Weights of a small CTC image transcriber.
Data: trained on short English words printed on busy colour backdrops, 24.1 epochs.
Rows from block 3 of a small CTC image transcriber, named by matrix and row number. Rows with one number belong to one neuron. Each number is 200 + 20 x the weight over its row's rms, rounded and kept within 0 to 999. All counts start at 0.
Before each neuron's rows are labels from the 100 images, of 14976, where the neuron reaches its largest size: "place" is the part of the image that holds the peak; "strongest on" is what is common among them. Only what is clearly more common there than usual is listed. The data: short English words printed on busy colour backdrops. In brackets: how many of the 100.
# gate: MLP gate (model.blocks.3.mlp.gate.weight, 768x192), inputs 96-191
# fc1: MLP up (model.blocks.3.mlp.fc1.weight, 768x192), inputs 96-191
# fc2: MLP down (model.blocks.3.mlp.fc2.weight, 192x768, transposed), outputs 96-191

place: centre (44)
strongest on: pink ink (35)
gate.194,194,191,205,225,153,214,205,171,202,215,198,196,193,197,199,238,204,181,226,211,179,165,207,215,193,224,175,184,189,215,219,226,239,160,214,184,180,206,194,186,188,198,207,183,236,200,211,240,226,231,217,190,191,179,201,194,191,208,202,210,197,174,236,219,219,237,180,208,143,183,202,189,205,222,166,187,199,195,181,185,210,198,192,214,177,222,187,224,269,229,212,170,181,204,225,203
fc1.194,249,188,185,228,171,235,190,197,181,204,221,193,229,233,202,188,212,222,207,212,194,179,172,179,150,218,198,195,194,187,197,204,221,198,174,178,187,225,188,200,205,239,256,204,229,178,235,213,179,216,239,185,201,221,189,195,192,164,225,212,203,201,189,226,165,188,197,192,165,191,204,183,214,194,186,201,174,200,193,203,185,190,186,189,209,234,196,211,205,186,264,212,186,187,193,209
fc2.194,207,223,194,204,167,224,164,199,149,213,193,202,200,164,197,190,188,168,182,193,176,184,187,186,205,221,200,155,181,207,174,201,178,174,198,211,188,222,214,194,209,216,202,167,199,170,184,185,197,198,205,230,174,193,217,200,218,211,213,171,190,199,170,201,190,192,197,218,187,219,202,187,190,205,210,249,179,215,204,189,190,241,207,188,210,215,193,188,218,236,220,208,197,219,223,208

place: centre (57)
strongest on: the letter i (87)
gate.395,200,254,203,187,213,182,209,179,204,207,188,182,190,190,182,228,198,217,219,214,181,159,187,170,193,200,220,209,175,196,188,189,219,189,187,211,216,200,175,207,193,188,185,187,181,182,184,210,220,227,205,233,252,212,187,181,185,198,212,229,210,193,230,187,202,236,218,180,225,204,196,195,185,180,206,211,228,218,203,223,193,169,213,231,233,214,186,169,221,205,204,225,243,202,187,171
fc1.395,214,218,220,164,199,215,197,190,237,182,210,180,188,198,230,201,175,220,186,218,188,197,222,225,204,188,216,183,209,158,193,215,195,153,181,187,181,167,203,169,186,155,177,226,224,207,185,212,192,210,147,212,229,217,210,191,220,210,212,188,163,211,193,183,208,202,189,184,191,179,197,197,196,166,214,195,224,237,231,194,200,214,186,196,229,211,169,207,196,177,179,246,205,204,212,196
fc2.395,208,190,222,166,183,211,204,207,220,181,191,214,201,199,229,212,183,216,236,216,168,232,221,232,224,217,193,166,162,171,194,213,188,180,210,190,183,189,199,224,180,185,223,215,222,208,180,174,178,202,179,199,202,209,164,246,208,209,222,207,225,205,216,168,234,185,201,230,225,192,193,199,209,187,206,179,193,228,191,200,180,204,210,210,151,201,206,210,191,190,210,190,184,203,193,234

place: middle right (71)
strongest on: the letter l (54); blue ink (27)
gate.311,198,193,188,171,172,182,185,214,230,208,221,226,205,200,195,218,194,197,188,184,211,198,193,188,232,211,180,241,163,208,228,218,216,179,206,185,177,210,203,173,193,178,232,198,194,188,214,238,178,192,196,195,210,181,204,165,188,157,199,198,206,193,209,211,190,195,188,203,188,198,190,195,177,204,184,177,160,202,209,199,193,190,210,184,190,150,184,204,183,221,182,197,183,198,231,186
fc1.311,185,198,214,190,208,202,174,205,235,213,181,226,192,200,189,214,190,173,197,204,189,208,199,186,207,174,226,204,178,206,232,182,196,194,195,202,217,172,207,223,185,176,164,221,230,188,193,170,211,201,179,209,221,209,181,185,221,182,191,204,209,199,217,186,197,181,229,189,257,181,174,174,192,200,200,168,220,198,180,163,222,158,178,215,216,174,197,210,181,187,204,195,203,177,184,181
fc2.311,220,193,188,211,214,209,165,220,208,205,231,216,182,239,186,244,207,188,219,191,182,187,202,158,251,185,204,228,222,203,181,179,183,194,194,202,172,203,227,198,197,224,214,219,208,204,178,195,218,176,186,189,202,203,201,216,204,197,207,191,182,244,171,186,203,203,206,159,232,154,205,193,204,195,203,209,211,187,180,190,231,212,209,174,187,187,184,199,167,197,194,235,181,215,181,181

place: middle left (70)
strongest on: the letter c (37)
gate.353,194,212,213,217,240,182,231,217,217,196,219,240,186,200,212,196,181,198,158,237,228,187,207,206,189,190,189,222,230,225,202,201,223,188,200,201,212,198,182,221,246,200,201,194,187,197,190,218,219,248,254,210,195,197,185,195,214,197,170,213,190,187,208,217,247,163,213,202,183,206,223,220,181,210,221,180,222,197,205,236,217,177,166,207,194,211,180,231,253,180,185,215,234,212,211,173
fc1.353,202,173,195,203,180,231,204,195,209,212,233,214,190,208,193,178,218,202,191,237,207,183,170,205,222,196,204,227,208,217,175,218,192,183,182,209,211,216,195,181,251,225,200,146,173,206,215,215,218,215,180,217,209,187,185,194,209,194,203,238,171,207,206,192,212,223,185,211,183,174,196,174,252,179,230,202,189,189,231,194,164,178,200,209,205,238,216,226,213,166,246,202,207,186,181,213
fc2.353,192,222,201,182,182,220,229,208,229,195,187,224,235,214,206,232,172,169,203,187,180,202,202,238,178,220,204,227,195,193,217,201,164,201,171,199,226,205,190,205,209,168,219,191,196,187,210,224,224,213,210,218,173,188,215,188,222,202,198,178,171,195,242,185,187,208,184,221,168,194,213,218,203,216,195,220,167,218,203,206,200,203,192,199,214,226,241,187,192,195,215,213,239,211,194,176

place: middle left (37)
strongest on: the letter b (44); white ink (25)
gate.261,196,185,192,202,218,180,196,183,198,214,206,209,225,221,208,179,210,184,161,196,175,204,207,158,195,172,191,204,202,198,227,198,176,187,180,192,193,208,204,220,215,204,186,201,245,181,184,207,190,220,204,199,163,199,188,195,202,167,217,174,234,199,210,215,258,189,229,188,224,166,207,205,208,206,207,203,206,194,227,190,165,209,170,229,170,196,171,194,212,154,212,220,231,195,181,212
fc1.261,229,176,190,177,164,189,173,194,196,186,188,218,160,198,184,200,185,216,226,203,218,233,184,189,227,213,173,164,169,190,194,206,217,239,204,212,179,205,190,213,201,199,220,207,186,199,176,196,214,174,206,165,156,227,199,185,209,217,205,198,189,181,183,183,163,202,193,210,218,224,205,199,186,217,213,214,182,223,199,213,209,187,208,195,203,161,219,208,203,193,196,180,142,194,185,190
fc2.261,195,219,198,175,226,215,189,160,208,165,179,210,182,176,197,239,251,212,245,200,231,213,156,195,230,209,209,209,166,218,160,205,226,181,191,201,199,190,169,182,206,176,219,196,204,208,183,200,202,190,193,180,194,202,206,211,223,193,176,215,173,199,188,199,241,178,214,194,237,207,198,218,223,196,200,200,204,197,151,221,209,201,183,177,189,177,175,186,178,201,216,199,191,208,185,186

place: bottom centre (42); centre (42)
strongest on: the letter g (26)
gate.453,220,199,202,213,196,214,221,179,220,186,171,222,186,195,200,186,163,205,211,215,189,192,218,194,214,229,165,219,202,204,180,204,202,185,241,206,187,209,199,226,170,177,208,210,188,194,199,198,199,221,202,177,182,222,227,209,210,221,208,191,222,184,166,213,200,165,209,216,199,199,172,203,213,178,198,170,197,198,213,208,185,216,196,176,197,207,212,227,201,237,187,170,220,193,182,196
fc1.453,183,219,193,168,221,202,241,170,212,210,192,202,184,207,180,247,189,205,208,194,181,225,196,199,226,174,227,211,209,190,199,202,189,179,200,203,235,207,223,187,212,179,217,219,191,202,197,227,241,204,202,217,183,197,199,207,199,193,224,209,239,247,196,219,210,226,224,155,173,163,215,185,194,203,167,245,180,177,203,154,214,205,188,219,199,184,196,198,186,188,187,212,207,219,220,232
fc2.453,215,181,197,157,197,209,156,214,228,193,194,212,200,193,211,235,221,191,214,200,187,203,206,208,216,247,199,224,187,195,212,222,223,159,196,197,208,226,207,184,217,229,211,215,185,226,205,194,219,205,227,208,207,208,201,226,205,182,187,197,216,218,194,207,186,182,199,218,181,189,166,186,218,227,216,243,196,174,218,203,184,189,165,252,246,195,194,186,190,195,219,250,196,227,203,203

place: bottom centre (65)
strongest on: the letter y (35)
gate.229,194,171,217,213,206,198,206,164,221,192,198,236,197,198,216,181,178,218,207,207,203,194,221,171,223,217,195,202,216,248,226,184,192,195,198,177,174,200,199,200,180,191,230,214,213,193,228,226,202,246,206,227,205,183,195,229,181,184,199,220,223,220,186,219,228,199,226,211,201,222,174,200,169,202,179,192,245,211,187,216,186,176,198,209,195,180,176,202,229,220,159,166,178,188,173,210
fc1.229,206,193,147,207,220,223,180,201,212,206,195,175,234,215,202,222,198,175,171,182,193,220,182,211,153,182,219,188,152,206,185,165,193,190,198,195,205,201,185,184,233,233,186,188,201,236,202,206,153,184,202,222,183,212,202,206,222,192,243,219,171,209,202,169,195,170,205,197,179,229,224,207,202,187,210,207,175,217,227,179,205,205,202,187,219,195,215,179,220,198,190,220,187,223,204,225
fc2.229,232,202,162,198,167,184,188,255,189,246,171,212,184,219,179,188,198,206,219,185,165,230,182,203,167,214,216,207,214,219,164,209,194,174,194,215,208,205,209,216,200,213,203,176,189,243,223,217,214,181,199,206,207,192,215,230,183,169,226,166,195,191,218,201,237,188,194,223,178,218,194,192,177,197,215,230,217,229,187,192,196,200,185,181,214,204,183,189,216,219,174,227,166,195,188,207

place: middle left (48); middle right (28)
strongest on: the letter b (26)
gate.154,194,204,221,175,196,236,183,210,201,187,201,179,171,187,222,190,226,235,175,181,182,185,205,193,176,195,194,223,191,194,203,214,228,192,243,184,188,199,209,223,176,173,217,213,195,219,214,188,218,166,193,204,176,184,229,217,187,220,184,209,175,189,183,178,227,199,179,188,231,166,178,204,202,180,161,178,203,220,188,222,196,201,178,197,191,199,172,213,193,200,179,199,200,198,172,203
fc1.154,231,204,206,179,192,214,205,202,225,216,184,203,186,236,206,166,217,206,153,206,218,163,214,209,187,169,215,227,177,203,204,187,229,213,186,205,159,193,181,205,180,168,220,196,221,190,228,196,191,191,222,201,212,217,180,175,208,184,198,209,191,228,156,223,193,195,232,206,156,219,206,205,201,193,223,208,222,202,205,196,206,194,196,225,186,223,201,223,209,204,187,213,221,181,176,188
fc2.154,190,207,226,175,196,206,183,183,193,172,222,179,161,233,181,183,185,188,210,207,220,167,232,205,178,213,203,194,196,211,182,226,194,226,215,211,188,192,174,206,195,176,180,244,216,229,161,201,186,183,171,205,177,179,243,197,198,213,190,187,173,208,196,197,230,177,213,199,201,189,181,214,178,185,179,182,188,195,198,217,180,217,226,198,197,187,217,165,203,227,160,217,180,191,201,185

place: middle left (76)
strongest on: red ink (27); purple ink (26); the letter w (25)
gate.359,179,200,226,214,214,205,174,211,208,182,216,192,177,207,230,235,226,232,185,206,227,188,153,200,199,198,207,217,225,176,216,205,188,215,221,206,189,215,158,186,193,206,200,194,208,169,234,179,192,192,187,210,238,217,224,191,222,211,196,225,184,157,151,186,193,211,179,188,174,182,194,201,202,194,209,228,198,205,206,227,159,212,176,230,201,198,195,183,183,166,196,198,211,171,225,187
fc1.359,195,171,194,184,185,204,161,209,247,165,192,222,173,174,180,198,226,200,221,221,215,217,197,226,163,220,191,189,195,184,199,196,214,235,206,201,208,221,191,236,197,189,202,183,179,174,191,174,239,187,208,211,187,213,237,216,153,234,200,193,196,204,202,199,196,212,178,187,216,194,205,188,164,226,218,188,237,177,184,169,226,185,196,188,210,239,188,190,240,221,187,202,231,221,216,224
fc2.359,183,197,198,195,222,214,213,186,227,183,171,196,203,210,196,219,171,215,251,201,244,195,186,236,213,177,167,167,223,196,199,196,203,206,234,231,194,185,215,216,216,216,206,176,208,196,193,188,194,221,179,183,183,203,203,208,175,220,219,205,207,255,235,205,216,211,219,238,232,236,187,180,197,192,201,179,223,199,199,173,189,183,225,223,178,203,203,250,201,197,197,198,179,219,183,206

place: centre (43)
strongest on: the letter a (60); the letter d (35)
gate.471,240,154,168,195,211,196,186,212,220,217,204,216,208,204,217,199,198,186,226,217,203,191,181,250,210,222,223,239,196,219,180,223,194,206,206,196,188,223,199,198,205,199,224,158,212,190,168,199,223,214,212,189,195,202,221,190,197,187,202,179,191,171,202,207,191,191,171,222,189,195,202,205,207,218,188,199,172,173,201,209,143,212,219,214,186,199,177,180,209,168,223,208,185,207,218,178
fc1.471,171,233,234,214,198,222,212,211,200,186,206,187,181,181,224,177,217,182,219,172,178,216,198,176,194,195,184,186,213,190,202,214,213,173,194,204,170,180,168,206,211,235,167,205,217,205,238,216,172,229,197,218,199,199,149,217,235,181,187,200,202,192,203,178,200,183,241,214,184,173,216,173,182,207,163,170,175,211,201,186,193,177,203,195,247,201,239,175,177,207,204,204,205,199,210,224
fc2.471,175,226,215,189,228,213,194,182,167,220,222,205,172,193,189,219,210,223,210,204,197,147,188,204,220,219,190,193,183,203,167,232,220,209,209,171,180,212,204,180,187,184,206,208,195,191,213,241,199,201,198,220,206,206,200,229,244,204,177,230,204,223,224,211,213,251,223,163,236,197,210,186,205,218,169,198,229,176,189,191,250,187,212,174,216,193,180,192,206,187,188,186,183,191,252,225

place: centre (45); middle left (33)
strongest on: the letter c (49)
gate.743,173,154,220,211,209,194,195,192,203,203,244,169,193,220,237,186,186,182,172,191,223,228,193,218,154,201,210,181,222,231,206,166,160,207,202,201,215,189,210,222,233,219,199,191,158,213,230,227,220,177,167,218,200,174,210,216,213,184,182,186,192,208,195,229,212,189,182,201,179,196,217,185,195,192,240,211,220,182,168,188,167,199,228,207,208,171,189,203,186,179,232,221,210,209,212,187
fc1.743,186,193,218,193,204,167,165,208,176,218,209,197,231,209,211,164,160,220,201,190,209,221,221,202,188,209,175,201,217,191,175,161,231,205,172,197,184,205,225,180,206,204,228,190,200,221,212,225,165,230,183,196,202,204,210,212,173,246,175,189,196,219,205,213,183,183,182,150,170,200,207,182,202,243,212,174,251,204,209,180,173,209,194,209,228,187,157,197,183,212,184,177,188,224,182,209
fc2.743,205,178,246,222,186,169,208,249,202,171,182,211,249,189,154,209,187,219,215,212,206,212,209,190,217,211,204,183,211,190,204,162,209,174,159,249,181,186,226,204,190,221,230,207,206,267,184,182,155,229,243,208,224,187,216,223,190,195,189,172,199,193,194,226,173,189,193,212,176,220,206,166,238,217,206,197,242,214,196,202,200,200,191,238,191,199,210,205,200,200,183,195,192,196,169,246

place: middle right (32)
strongest on: the letter y (54)
gate.709,242,230,170,199,177,189,225,200,201,197,191,197,187,232,178,195,190,185,187,204,174,201,215,178,214,190,184,215,213,222,196,172,228,176,207,229,231,200,192,154,190,174,188,189,205,220,192,215,197,192,203,191,190,170,204,216,150,213,206,210,172,218,236,183,184,225,197,156,160,198,182,226,183,170,163,206,198,240,204,170,181,217,182,233,202,218,206,180,176,210,221,203,206,184,191,189
fc1.709,246,200,183,204,166,218,181,202,207,225,190,191,210,215,178,212,205,166,183,226,210,223,209,195,203,227,180,204,199,198,195,193,189,201,184,239,202,174,180,162,199,213,204,187,188,203,181,173,185,213,143,171,194,186,191,190,225,208,212,213,192,199,218,191,183,207,207,188,191,231,226,187,209,170,189,188,210,207,228,153,188,228,190,182,213,198,206,202,195,220,184,209,185,197,199,209
fc2.709,209,211,198,203,211,186,152,219,199,203,240,198,206,151,185,180,245,194,215,223,190,163,218,173,181,194,200,183,205,181,229,181,209,202,213,210,192,197,217,235,206,194,168,199,199,172,181,201,173,204,177,190,214,227,162,218,179,184,222,201,271,218,176,222,189,194,235,176,172,202,208,185,185,201,200,243,219,205,195,211,190,201,202,213,213,197,213,181,227,232,217,194,224,222,181,229

place: middle right (49)
strongest on: the letter s (63); the letter g (38)
gate.493,184,205,204,182,208,193,184,213,208,210,201,194,204,206,245,204,210,198,157,214,175,210,196,178,209,191,173,194,222,181,195,204,200,250,224,200,188,215,192,230,200,163,212,192,213,186,163,215,180,197,169,149,214,167,188,207,177,189,226,201,174,206,199,194,199,200,174,156,252,200,201,188,186,179,188,216,227,207,226,232,219,222,177,201,242,180,216,196,221,219,230,207,183,179,194,198
fc1.493,188,206,180,210,172,181,209,200,181,196,219,189,185,213,202,176,190,185,219,194,198,219,182,189,178,158,214,197,187,208,191,197,226,207,171,198,170,210,166,206,179,190,203,201,217,158,208,199,205,184,157,182,178,190,190,230,200,214,210,175,188,221,170,191,169,189,200,210,208,223,205,172,206,167,189,161,187,224,207,189,200,223,188,206,203,206,235,204,232,215,219,187,236,212,241,247
fc2.493,189,224,183,185,197,225,224,165,209,190,203,167,210,204,223,222,216,138,170,210,185,206,190,213,171,190,207,156,204,201,172,188,212,201,175,192,178,198,205,197,201,203,212,178,233,192,200,190,220,209,197,172,224,205,191,210,165,205,219,221,225,184,207,182,213,206,179,226,203,210,200,225,214,201,220,211,214,227,217,187,193,221,176,227,234,172,226,188,177,189,227,205,175,214,217,172

place: centre (51); top centre (33)
strongest on: the letter i (91); small letters (65)
gate.293,226,198,170,230,215,157,180,182,191,204,223,177,204,167,198,199,223,230,197,231,197,200,195,211,197,181,203,205,210,192,168,222,220,146,197,196,164,201,200,212,217,199,200,209,196,189,221,181,209,242,171,234,207,167,195,221,219,204,200,216,196,186,184,189,208,195,202,232,178,236,168,201,202,210,201,207,248,211,207,205,176,182,195,237,196,208,156,202,182,197,209,191,185,183,219,194
fc1.293,186,225,208,184,224,154,172,192,223,215,192,193,225,193,192,214,186,208,208,215,234,182,195,225,223,196,189,188,188,210,221,203,200,180,186,184,190,248,187,194,242,228,244,238,174,193,192,198,205,215,162,227,198,189,200,188,202,233,203,208,236,192,173,184,180,205,196,205,175,195,182,219,187,206,190,217,225,238,194,246,215,176,186,198,213,203,176,189,205,214,227,210,212,231,222,194
fc2.293,213,158,171,191,221,231,198,198,216,229,194,223,187,193,201,203,218,168,198,178,210,205,209,166,200,165,198,193,198,218,186,228,223,194,213,185,209,208,197,195,192,205,224,187,206,184,203,216,203,194,184,205,191,209,209,206,194,200,188,213,190,157,236,182,200,179,176,183,202,197,196,233,188,197,223,173,202,230,192,220,197,137,174,181,179,196,188,186,169,201,191,185,193,234,215,188

place: middle right (70)
strongest on: the letter k (78)
gate.36,175,218,214,207,211,195,227,221,196,160,220,216,184,203,208,216,186,173,205,229,227,191,210,181,188,223,233,193,224,220,202,196,197,191,146,163,180,211,202,212,190,195,202,192,215,203,214,184,228,206,163,194,235,203,260,212,199,239,211,186,187,239,217,208,215,220,203,197,213,198,187,237,181,209,165,219,193,193,191,221,200,209,191,229,189,162,200,222,195,194,212,180,213,225,181,189
fc1.36,214,188,204,197,193,188,209,213,192,189,214,160,230,184,175,231,241,182,209,229,206,222,194,179,225,190,199,188,196,166,203,165,192,196,235,207,200,204,173,223,180,205,209,167,205,213,200,231,227,197,161,222,198,198,181,221,190,173,230,201,208,216,195,248,197,217,221,192,237,215,186,207,208,184,230,213,182,240,210,208,187,203,199,221,198,203,168,237,173,230,227,175,192,201,196,197
fc2.36,204,221,167,165,196,190,191,210,171,168,202,215,164,196,224,198,197,170,183,178,202,212,227,165,180,218,209,180,190,184,203,198,206,227,224,184,219,181,189,216,193,198,195,162,180,220,182,210,201,183,165,215,180,159,184,167,178,200,224,193,218,231,195,206,176,205,197,184,217,167,192,216,178,205,223,203,205,210,230,145,206,204,214,177,208,199,169,210,201,212,203,187,173,216,185,172

place: centre (64); bottom centre (33)
strongest on: the letter a (69)
gate.756,182,185,173,204,213,237,227,222,206,212,179,219,202,187,176,196,173,178,205,221,199,199,223,202,164,195,177,203,195,181,192,166,203,210,173,201,167,173,174,207,216,214,186,206,233,195,198,226,214,178,221,181,170,213,187,181,199,213,175,206,199,183,195,186,195,191,211,195,194,219,199,204,199,209,204,209,244,206,240,200,207,202,229,214,212,178,224,225,218,184,183,225,231,193,201,220
fc1.756,202,194,199,185,193,230,200,202,166,197,193,189,205,206,164,177,205,196,193,195,179,210,168,186,199,214,178,188,207,230,224,207,212,177,193,190,203,214,224,181,232,207,179,210,221,199,201,211,266,194,201,202,200,189,185,191,174,184,185,212,204,180,189,172,190,189,190,202,229,150,188,219,250,198,152,223,184,189,239,196,214,172,218,175,193,209,204,194,204,211,229,187,235,181,219,196
fc2.756,219,224,183,198,178,205,212,157,225,203,169,215,177,214,185,201,192,172,187,217,235,163,197,206,216,222,212,228,157,195,184,242,214,209,196,160,197,198,178,206,185,206,213,223,169,192,208,184,224,170,208,195,168,202,174,204,227,176,184,173,188,211,225,205,219,188,171,195,223,183,204,210,221,187,143,178,187,217,195,222,234,219,199,214,235,205,204,159,189,164,191,208,227,249,220,182

place: centre (58)
strongest on: the letter f (36)
gate.741,235,197,199,206,225,187,206,213,206,244,221,197,199,229,176,215,170,196,223,198,185,221,224,229,208,209,186,188,187,226,225,212,188,168,181,170,201,242,231,189,206,180,213,207,209,200,186,206,208,158,195,220,150,204,173,208,206,226,211,168,214,230,169,182,206,193,173,204,212,192,234,221,180,191,179,191,176,205,169,191,179,216,199,168,200,174,184,180,164,223,217,205,215,182,204,177
fc1.741,192,198,222,181,205,249,211,207,226,214,178,215,200,196,206,212,170,186,205,198,208,212,210,235,206,209,199,172,204,212,202,172,160,200,213,187,216,194,200,166,182,207,184,226,182,226,191,232,205,163,208,212,181,201,201,206,177,191,235,204,199,182,183,182,200,224,187,163,207,197,244,200,201,219,202,217,178,217,196,217,190,227,202,175,221,211,237,197,177,206,179,194,180,191,173,178
fc2.741,176,210,168,177,177,190,201,186,198,226,196,188,247,196,195,217,199,230,212,224,205,218,179,216,193,220,208,167,204,177,153,185,161,195,194,239,212,191,200,226,183,183,186,207,169,206,194,212,183,210,207,210,191,206,218,191,219,214,217,198,193,192,215,191,200,218,209,240,201,221,195,197,178,212,201,181,193,181,211,189,229,187,196,200,217,176,211,222,219,243,206,183,200,226,206,215

place: bottom centre (31); middle left (30)
strongest on: the letter p (37)
gate.630,196,198,183,217,176,233,193,242,235,173,170,210,210,233,182,201,219,226,204,186,174,203,169,228,193,215,199,176,221,177,170,198,218,197,183,194,194,217,190,211,219,197,197,210,196,229,176,229,200,205,202,191,222,245,217,225,214,202,187,186,227,213,219,194,222,189,179,182,186,203,197,213,173,209,188,196,202,167,174,215,201,164,204,196,210,202,199,243,220,192,239,177,183,196,202,211
fc1.630,181,212,220,225,212,220,192,181,200,192,193,207,177,228,219,171,228,234,171,166,201,210,168,210,170,181,169,204,213,185,221,171,204,196,241,200,224,193,206,244,151,173,199,226,194,201,233,229,214,235,194,158,201,243,211,180,270,219,203,179,202,207,192,191,187,195,197,188,199,189,208,198,214,227,225,200,196,191,165,209,187,230,191,170,178,236,204,224,209,192,198,188,182,195,216,216
fc2.630,227,205,184,196,197,186,204,223,209,181,214,185,220,196,172,215,191,204,205,163,226,167,163,211,219,181,224,204,214,230,214,181,211,162,180,199,231,202,205,207,169,225,200,191,187,191,195,193,182,236,183,210,194,173,179,237,184,200,209,209,230,203,215,201,206,210,177,206,183,205,215,196,199,199,199,205,220,198,191,223,186,183,196,203,180,220,168,227,187,168,218,208,202,171,191,219

place: middle left (40)
strongest on: the letter g (26)
gate.240,153,228,234,197,221,238,213,210,204,201,225,214,205,186,202,176,223,204,189,181,173,190,206,201,159,210,175,242,219,214,208,220,220,202,203,193,181,204,191,160,222,254,229,211,193,203,183,177,203,222,194,184,219,184,183,206,192,232,154,201,184,182,184,222,206,209,195,182,161,213,213,249,214,213,178,226,227,199,194,200,214,183,237,237,223,196,177,183,203,215,210,216,188,216,197,206
fc1.240,168,205,225,208,227,226,194,217,211,221,238,197,178,193,226,200,228,173,190,171,246,222,224,185,188,194,209,217,188,217,184,228,192,224,175,194,207,170,207,208,200,217,175,182,204,165,204,179,171,218,198,210,196,183,187,192,228,198,207,187,192,190,219,213,213,182,200,189,169,193,222,195,231,196,169,201,210,211,184,228,174,199,249,213,204,189,171,196,212,206,214,200,186,216,195,216
fc2.240,216,189,220,202,220,138,183,232,248,203,203,222,200,190,230,228,170,216,231,224,228,181,235,200,180,210,212,204,188,208,208,194,215,208,209,230,207,190,183,227,199,155,213,209,183,204,213,208,167,182,160,226,174,212,194,219,206,208,198,199,192,225,203,218,205,184,187,209,195,192,184,162,188,214,217,184,203,191,198,204,204,153,147,176,189,163,242,197,231,198,176,217,199,208,198,217

place: middle right (40); centre (38)
strongest on: the letter a (60)
gate.135,148,202,165,236,177,221,219,174,181,187,183,209,191,222,200,187,197,205,158,219,198,177,217,214,202,218,196,192,209,194,181,194,225,198,213,202,204,196,216,186,201,207,215,207,231,167,209,190,216,188,192,203,161,159,220,219,240,207,158,166,197,194,158,227,214,224,188,203,192,182,192,208,209,206,184,193,242,234,207,200,196,223,217,181,215,215,210,196,211,196,167,167,198,197,203,168
fc1.135,186,198,191,172,224,186,188,227,213,204,190,193,195,247,181,175,207,199,245,188,220,192,211,216,194,186,221,190,200,202,201,186,180,214,189,201,244,195,223,185,200,249,218,243,204,191,217,199,155,208,216,192,217,232,168,211,156,173,207,187,195,211,184,181,197,179,209,198,206,204,230,213,227,175,216,175,201,220,194,172,167,212,231,202,200,187,237,199,185,185,237,172,185,220,192,216
fc2.135,207,210,208,246,195,216,203,187,181,181,192,212,238,181,169,188,191,190,162,172,212,208,162,202,202,224,192,199,142,240,186,196,209,186,184,222,169,209,212,140,177,184,215,176,197,202,200,171,232,201,206,202,190,199,202,210,201,196,193,172,217,191,201,183,196,194,158,210,175,202,151,209,224,233,203,222,191,194,199,203,209,190,203,181,221,240,204,213,229,207,209,227,241,202,190,169

place: middle right (52); centre (34)
strongest on: capitals (65); the letter m (28)
gate.589,224,153,199,215,178,183,215,215,183,213,255,180,226,217,189,194,173,180,182,182,229,218,185,182,209,227,189,197,228,194,175,214,164,213,208,201,182,189,213,207,232,211,217,183,186,185,175,201,228,207,177,203,204,189,177,196,179,189,177,196,218,216,189,231,162,235,178,212,191,222,197,213,232,208,185,196,176,189,233,200,196,247,205,220,223,171,195,184,219,197,191,214,221,185,211,177
fc1.589,216,188,209,214,213,230,197,186,211,172,166,204,174,233,171,207,181,205,236,200,195,221,219,186,173,192,205,172,197,198,212,188,190,206,206,206,191,213,166,177,203,230,176,187,202,166,196,193,187,199,221,225,218,213,220,220,249,199,225,197,188,258,221,200,215,224,204,224,226,180,190,203,196,187,197,194,169,205,231,231,187,182,193,194,194,224,187,214,198,197,212,254,201,199,182,216
fc2.589,224,194,178,182,231,208,175,199,227,199,195,210,176,201,223,161,170,201,222,195,186,211,199,168,192,210,221,199,195,197,230,209,209,229,220,162,188,253,175,203,236,190,211,179,176,236,227,217,202,177,216,194,222,202,193,162,179,183,173,216,216,221,201,195,255,205,226,217,257,204,210,235,204,187,192,179,219,212,199,206,212,192,195,193,162,214,203,208,192,211,212,208,225,217,203,194